From a checkpoint of a small segmentation model: norm batchnorm, depths [4, 4, 4].
Rows from block 5 of a small segmentation model, named by matrix and row number. Rows with one number belong to one channel. Each number is 128 + 24 x the weight over its row's rms, rounded and kept within 0 to 255. All counts start at 0. Numbers have three digits each.
After each channel's rows are labels from the 100 images, of 14976, where the channel reaches its highest value: "responds to" is what is common among them. Only what is clearly more common there than usual is listed. The data: simulated stained blood smears.
# convs1: 3x3 conv (model.blocks.5.convs.1.weight, 96x96x3x3, each kernel summed), inputs 0-95
# convs2: expand pointwise conv (model.blocks.5.convs.2.weight, 384x96x1x1, transposed), outputs 0-95

convs1.17:087111115114132156092136128149102133138096147111151177119138118143147126108144130175107098127137106152140147150123165127151137161093129097107128151125150126095158129084120110155128097111202110155098159105123101154132144124114174161141123173117124125150155174116119132117124143067134111121
convs2.17:141172128110122144127149098124129133165110077135149115141068119093109142094128167106133102102113153135141142115097143080158125070116099099104162136141126149134173115101133143161106175136106121101120119098114117118106169102143106130089154081134169132108146186125134088111104144127136094091
responds to: platelets; crescents; two lobes with orange grains

convs1.0:142137131161097138077181122138116141139087139191118155150148102122165123126139111112164114141133143146135121080146108103135107104117129107072124174165112177091167146152140118137119137098167145096132130099138131121118130123142117131116089115100130113150154121114123168140156090092151122125
convs2.0:117132129142085116160165110127118144138136108122105084131120142131109139088093130164163118155101173090117113222114111129119104134135105111113119114098122148127114146087136147084138142135123123145134078108154124111158153098142118135126162053166080125066114121100126147135099107143127128141
responds to: kidney-shaped nucleus

convs1.93:091117115148091137090130086130139147119118094112102096150147109101126096106159096106143135107117146128088144086143119140121099142112110149118114102136118112127142107143116104127129100100164087137138137082087113134113108105128152122179100070083120131115150138067104122102128111108139091095
convs2.93:120116143121092162154097149114127170144123175106144113105132098120126143120125159115140123105156117155124140088137107112169111170155165068145169142089149116131114100127123120123138115156135138176147129119085109128132097116145138131134139145133108150113096147106186109143158112080157101163
responds to: lobed nucleus

convs1.6:106140139126061125132145120103124137176145152122148123158155166152136108108166150117122149092129094135150114119159121121137127149111126138180124124117070124072132111128106163128111086133149185087133129143100136135128111124095121096133151117134154136156173141103110145160143112080110123101
convs2.6:135118144110136088161101164079154118133127109117163161135111143135160129160126194102125150182177145107120130124173122128130138104098147124091084063134109115093174123131111117119115133099148129149141138149137108123113116133100108141134132139072147117104118129131126132118113173141148146194
responds to: band-shaped nucleus; lobed nucleus

convs1.7:119118140123108144107128098154111149154083103131163111133126118131146128067088118058106118125121141125154120126184119121127127119112088090123089130132117060115102135150124129162094138136103119111146098114091143105140087108126144127136110127112112130123118076169097136123079121116107101134
convs2.7:126170097087105136087177131133139111156181138155139089119120131144161155114151123167144110167125123167132089128150102141122089102112127151104082131120138110107111149116147117129086134135120135100161162124107108111119173121104131074126077177117150146112128132159148125130109147108178088123
responds to: lobed nucleus

convs1.4:105140107144097206123144148134122114121118141142147073175149114123154115091149155085151122145103124127099132131144156152135148119155077146142127083112093118133166134125156110080096132120152124101152162140097129137137139109143117106132162100098137110120168160112129146122121125115092173133
convs2.4:102164166141125176112142102122114103143154126141134125161159150137157137140116116167099100115148133142139161144146115102159099170107128122132147162147119103137132147132115117155125140148206161152146144113113139114137169128136180092148096130094142129135120098119132141154140168120101130131
responds to: platelets; lobed nucleus

convs1.61:095109143087091097108102127168135149117099170133123115129151145168162119141170123117123098144144122123127112101143120100131130090134139107152092125137136122118184155133145133114150075123136140096115153144111124137120133102134092103112149141122125050114163102160069139124124112105123085147
convs2.61:095155075117091111160149139165128096073137114155127102106092121144146147146128135108154133114101192146093104110153119121138094099166152085102101124148136090135126106140159110092146145135138126120103103104114106146130167119172128142144100134135121172116142131125176092148127096144098109137
responds to: two lobes with orange grains

convs1.57:073125161121096114112161114130126154084112162130151123146178107135123195140122168125146112091146101148131151167122146123109139116112162111091087127130156095086128166144150107153128133159142114127135177129149062122116109152112108111099112127116131149119093121112127113140132118126127117090
convs2.57:135148099149094139124104080144104135128117090160104146133148141122117146084119134116135115125113143150104124158082139086097177145163138137097081167138108112136137145137131115114141085141107121151128103127189110102129119131155133146129182089137170113106143131095159136119088163118165101169
responds to: two lobes with orange grains

convs1.78:126147124096142129115111149150144160190125133125163167137160086172100124175110153129133135115166111134113112127130127132140115141104142130124114146121113115114193136102115135151165109173051121151093084129153093117167134135137139144138137161141138161139124107116134136087118161125094139133
convs2.78:135123146117132079140139068094081120125126101113117129086090163126135114120123126094120112122158133120132115115069144129100154133100140153104086110132130124118074131127132158144143114083143091146087096110123107141108131106155115111108147131117146082110156104125109143126082102124142143105
responds to: dark grains

convs1.34:084172123143146143137095133108142120130120142146124084138113110114158117170147109123142112175129150123171143196151133105104125179171115077089152122118154103128100133139146121161122119075149169170156136111121143166147095132141149113129122127125154123146112157118116117125150133110167142133
convs2.34:112151118103110085125141163120134190140159152104142108110118111060143128134149166088127143102142089160110151121151120158111163132124119157103162115121121112114143107112124151122173134178108133138144141142120123147081162166102104160106103094132132145115146107145110133129173089123137088133
responds to: band-shaped nucleus; lobed nucleus

convs1.50:098147168165150121104074128138175181177119085132171132145102123128104132087125123084117119142137141114111149134145106179153120136121130119102091106088151105112147121128120141150119110143144143136149133115152159131111101113117163120158078108092128115112134115121098112105127104151081094137
convs2.50:137120118093119124109119089126187111078112094134098158164176133106113144170156139137133086094153158168094110134133145180121131120162118161147123173081099117107152127130106093167148085191093117148156136094125167129108116126132114149111189121154145167130132106101122133152146112149171164122
responds to: lobed nucleus

convs1.8:088106104136112101138125102117128133069155127129168118118155126141153110071137161121074088114145129128155150096170131108088085106140120165108115109111152098114118142137108119124130143114125141099126120129122109080102110072089109136092093125089126124134127089094134110147115103139105116119
convs2.8:135156149157145182130122138137126177144106148088099139116095137133129146074095144106150123098121130139075084145141136087163099118120114159147142154172130115143166135105102120126112154123115166101116125125116111139166173116153161104144123154104144087129087078140124138058101134124098152133
responds to: lobed nucleus

convs1.24:137136125133121112130126184107116135140136115121114103145132128118121131120095158102105165093125132121119134200139127152173157094150121121143110106139113148132120166120115125130083172144085099134099125134117131093127133122140139078119080163153109158123170114115138130104135135140071157061
convs2.24:125168136110173127128071085098135141092179130129100145131104095163123124119151151118131123151143149091126166114147116126149106091150131117125130145190139165073117147109122114098109134124133145120150158082118157108078134107133168118138106115110104111143136148131141149129115151135121133162
responds to: two lobes with orange grains

convs1.71:110136059125080153151126138117093152116141114154098136173140125120138105151124164136141137131111136159077134142148121134144169109130115102133101146124148132074112153077132132119156147057113166115115135106154074108125140130127143133104143116145124127148155129110112099132120139088167163129
convs2.71:138146161152163126140123168119177124135180158139129110137117126124115101138166093094117131130129133133092064156106115117147122135129118083125158130119123171137172158126141107177110150082110131073160106130125097132145145115118162159137137092109141176119154121103123129124140141169101150166
responds to: kidney-shaped nucleus

convs1.14:101137160138104102072079154136113139136131167122159146128161126117105135094060124105136133105090131141114119161105166107135142135120134122094116093146113102158108131144126138176085118145178105131150128109112145164145146112128118135140124124131102140089153062137112125108132145173139147141
convs2.14:180109138152093088086086152103076126144124107123115115131151112125158112128117104137092114103154166154173097118153132125106135125124141125152144102113105150137108113115111118120128124156110136162136154119117110114149122137128120108158134113155103146084113114155072138119122140177128087120
responds to: platelets; two lobes with orange grains

convs1.3:197121128139116097116098153108138130119148125091135125191154147165094143101151127103098110108104128138163079121128149129135131161180094175132097170100132137117147148100126153148096094124143136132153132099155153174132128136117122139119132121153165147109138128139127164111137099130171115139
convs2.3:095145152135125183117149117121127131096151139127151109116095110157122141148126170157116101126115117153141114106163109121132099097128106121168106116138174115106108144096137181091131128125163109151123098131120142095126132160110170128103111146205131131119130112103166063144115142127153132122
responds to: two lobes with orange grains; lobed nucleus

convs1.2:172159152086111119075134113164158119121116140129124148096102142119136149147113149099184152153115148097157085126146109112134117119148133124117134115157103132132132113125158131137065117076125149147109107134139102164096124114092097105147155142131126185166169152128126110135153109149156154133
convs2.2:111098097133117124120137163114132187159134131101162140102118114214104157137136155103120098154133114085124150139103109118135118147161145097111116111158130134125114128104163134101102136098158157087163112121129161120124127175125118126087117108119173124136116163162136129118106103124113098136
responds to: kidney-shaped nucleus

convs1.15:165114153114157108127103107117152127142146129102127141112148143142140165072121160131122128106109131136171104095135110123135132116119096125118144088113140147129108134128095103106128127045175120101060093123131125116093155139106095146113118138125136117113080161130126118177105118096089132149
convs2.15:115131151120142074145112137134076152157126140093113137118165151133097134099130110166097098121110131135086111143167146110151131131101099098107156104120162159137103144185146132127105111122153146126099131123102148131138113183094073092128145166117143162092167130139144123126160126118139128096
responds to: platelets; dark grains

convs1.64:104147088128104163160115126122149157181124142118123163157137154103148115130143135146118122144107135123140153096112141145132085135118147150096107130135115148092123091098111183101124166139146115109093128179117135105077180158144097082106166091128128115118158133148157131124149161123105118127
convs2.64:146092090139145123144131148132088133120063132120150096144142188082157128123123104153142132117115127072106095183127128089141141127169167109106127175153136143126081137152137128148149110120136098140122159108131132117130177125138127130072134112087147130113096111116132154128165146087151137142
responds to: lobed nucleus

convs1.23:126146141131146121099117129124108117137119136145129142179112137147141063137145130130142141156116121173154120108143123128123165135121131083111134140121114120118146125101115134157162151138078124157169145129165103143129154081156084095138058171153144104135117172126148118134129138145086153184
convs2.23:119146137142119127111116138105136080112107133123133130137152113114191128138051189123092123122095102135135085118092129114115099127116107139136082100108122134169108089141119205128133159145173105133097109117085122201123123108113125166164129159119154129087107160105098146130144102152135077104
responds to: dark grains; two lobes with orange grains

convs1.28:117110133145105134139136123113174166106116067095143126141128141112090127129123140091106112143137115074120177102152121157151087103106142123144129113092120102146127105129134116105131106132168106133087081109124147109073145128121126089083132112123117115141129200136137090139114094124119099134
convs2.28:123075083119167139182152179128114124149140136108121107091135129118121144141111162146113134105126096151083114123087138143157117147124098154104101106102105136149167135132138143096127109157133122112124159128106095076122143126102136168122164158128116156147095130130112121128150117121108135086
responds to: lobed nucleus

convs1.58:123128142106094105114148107125126133138144115140086155110108150096113120104151118103127155114117130164167142166136147133129121117132154137164130206076117169115118148105137109103095139047112127103132140141123115133147139125131143069175125179131111163129158131157118140141104146137140119120
convs2.58:154114135107159149133093115112105171138141145085188106092143122140117125120139147049130071130089096126163129138126143080136130154100124157106120137124128111124163113105104115133115129148138113145124149128131114119114115149097116135118120138120147131120147090096121086126138130113075140123
responds to: kidney-shaped nucleus

convs1.29:127143167140089120109139086133103120132124137116087135129128110145097119129118092106109108144130109161155060131091092110108147133162157108114134132106109130126133119132108141117130163134171102110149140123107060118134125102126117130104158121198090139119081116154134111182139145153091124136
convs2.29:181115105159136098142112096144141103129097159119116133167127137086128121161079155149141162131123154084112181101127124136134151120119156141137125112129158131117100143146209133111129127113117101140157179173149128105136128138136071130102150119113089120098153145154143100149109132161108097152
responds to: dark grains

convs1.63:124112170184102132107136077128111133140146148129110150171165123125107106138091116148125152106123114150147099139146125085128162116074159134107129107142118119118097161129143115166165165099112099099097144156149151111138072118129122117163106146147133178130156092149131146136139093134109148114
convs2.63:142113109143128084097140147134102130151091148146132119138140106117115158123109123108138116109135119120157133070129126095133098112084093121138163112097102138104137082104129095148092121133094115109137163138123144137119137129124128171166104116124152075142103141157122128087126123162098143169
responds to: dark grains; platelets

convs1.84:134126120154102133125159100081156141115140143121091127170144117107126094122125130085167136116129129114101150101134127116126157139138076142125131143102102126114148055131115166157093119121143123147136165070127171132114164104116100120074136115164122139119089102130106136107146103103099164128
convs2.84:114122151157122115104139161146140119069140171124114128131118113091083137167118146158126145133146100124116117094118153148135148104112151117159081122108119156154158100097129151109126105124142115149101139122177111114151091134167174109139120145118131118141116128124134085150125116101138134138
responds to: platelets; crowded; discs; target cells

convs1.10:118162133115151116147123078129126161165129142100120115124094119122141136129149106089143170111130119140101103163140164104140139143121112118158112091088149166151109081086143123157105087131068115086107100117135168145094109129102143126120129107125111121128148157158114125098121101161112130072
convs2.10:150130106126137107092133123129133103133122132144135120136159153088160085125099119175120103157172141125138127102133099136108106125131123133157120106110119164120130126102156161125117128144119129137109110152176102122175130117085119083125150126171096123130143163148127111089092129111174140162
responds to: two lobes with orange grains

convs1.49:096127142127107117107107105123136139118095120092092098110104101125119118137152126092149101116107145140125102082156146094111134122122097093114082129082095132134095094147155115146104138046144162121142125090099120131140147106091104113092135135112119111134119149120136097141147091092180140132
convs2.49:129136127159120100154145120148111156112126124135145128128136139158126151128108148128134088156090121091143156154178138126166136128144155105112127169141116126128108160143140106151135158142202108122142172147127164114142148138128125117156166136069165125141172108144128119119128109107123151091
responds to: platelets; kidney-shaped nucleus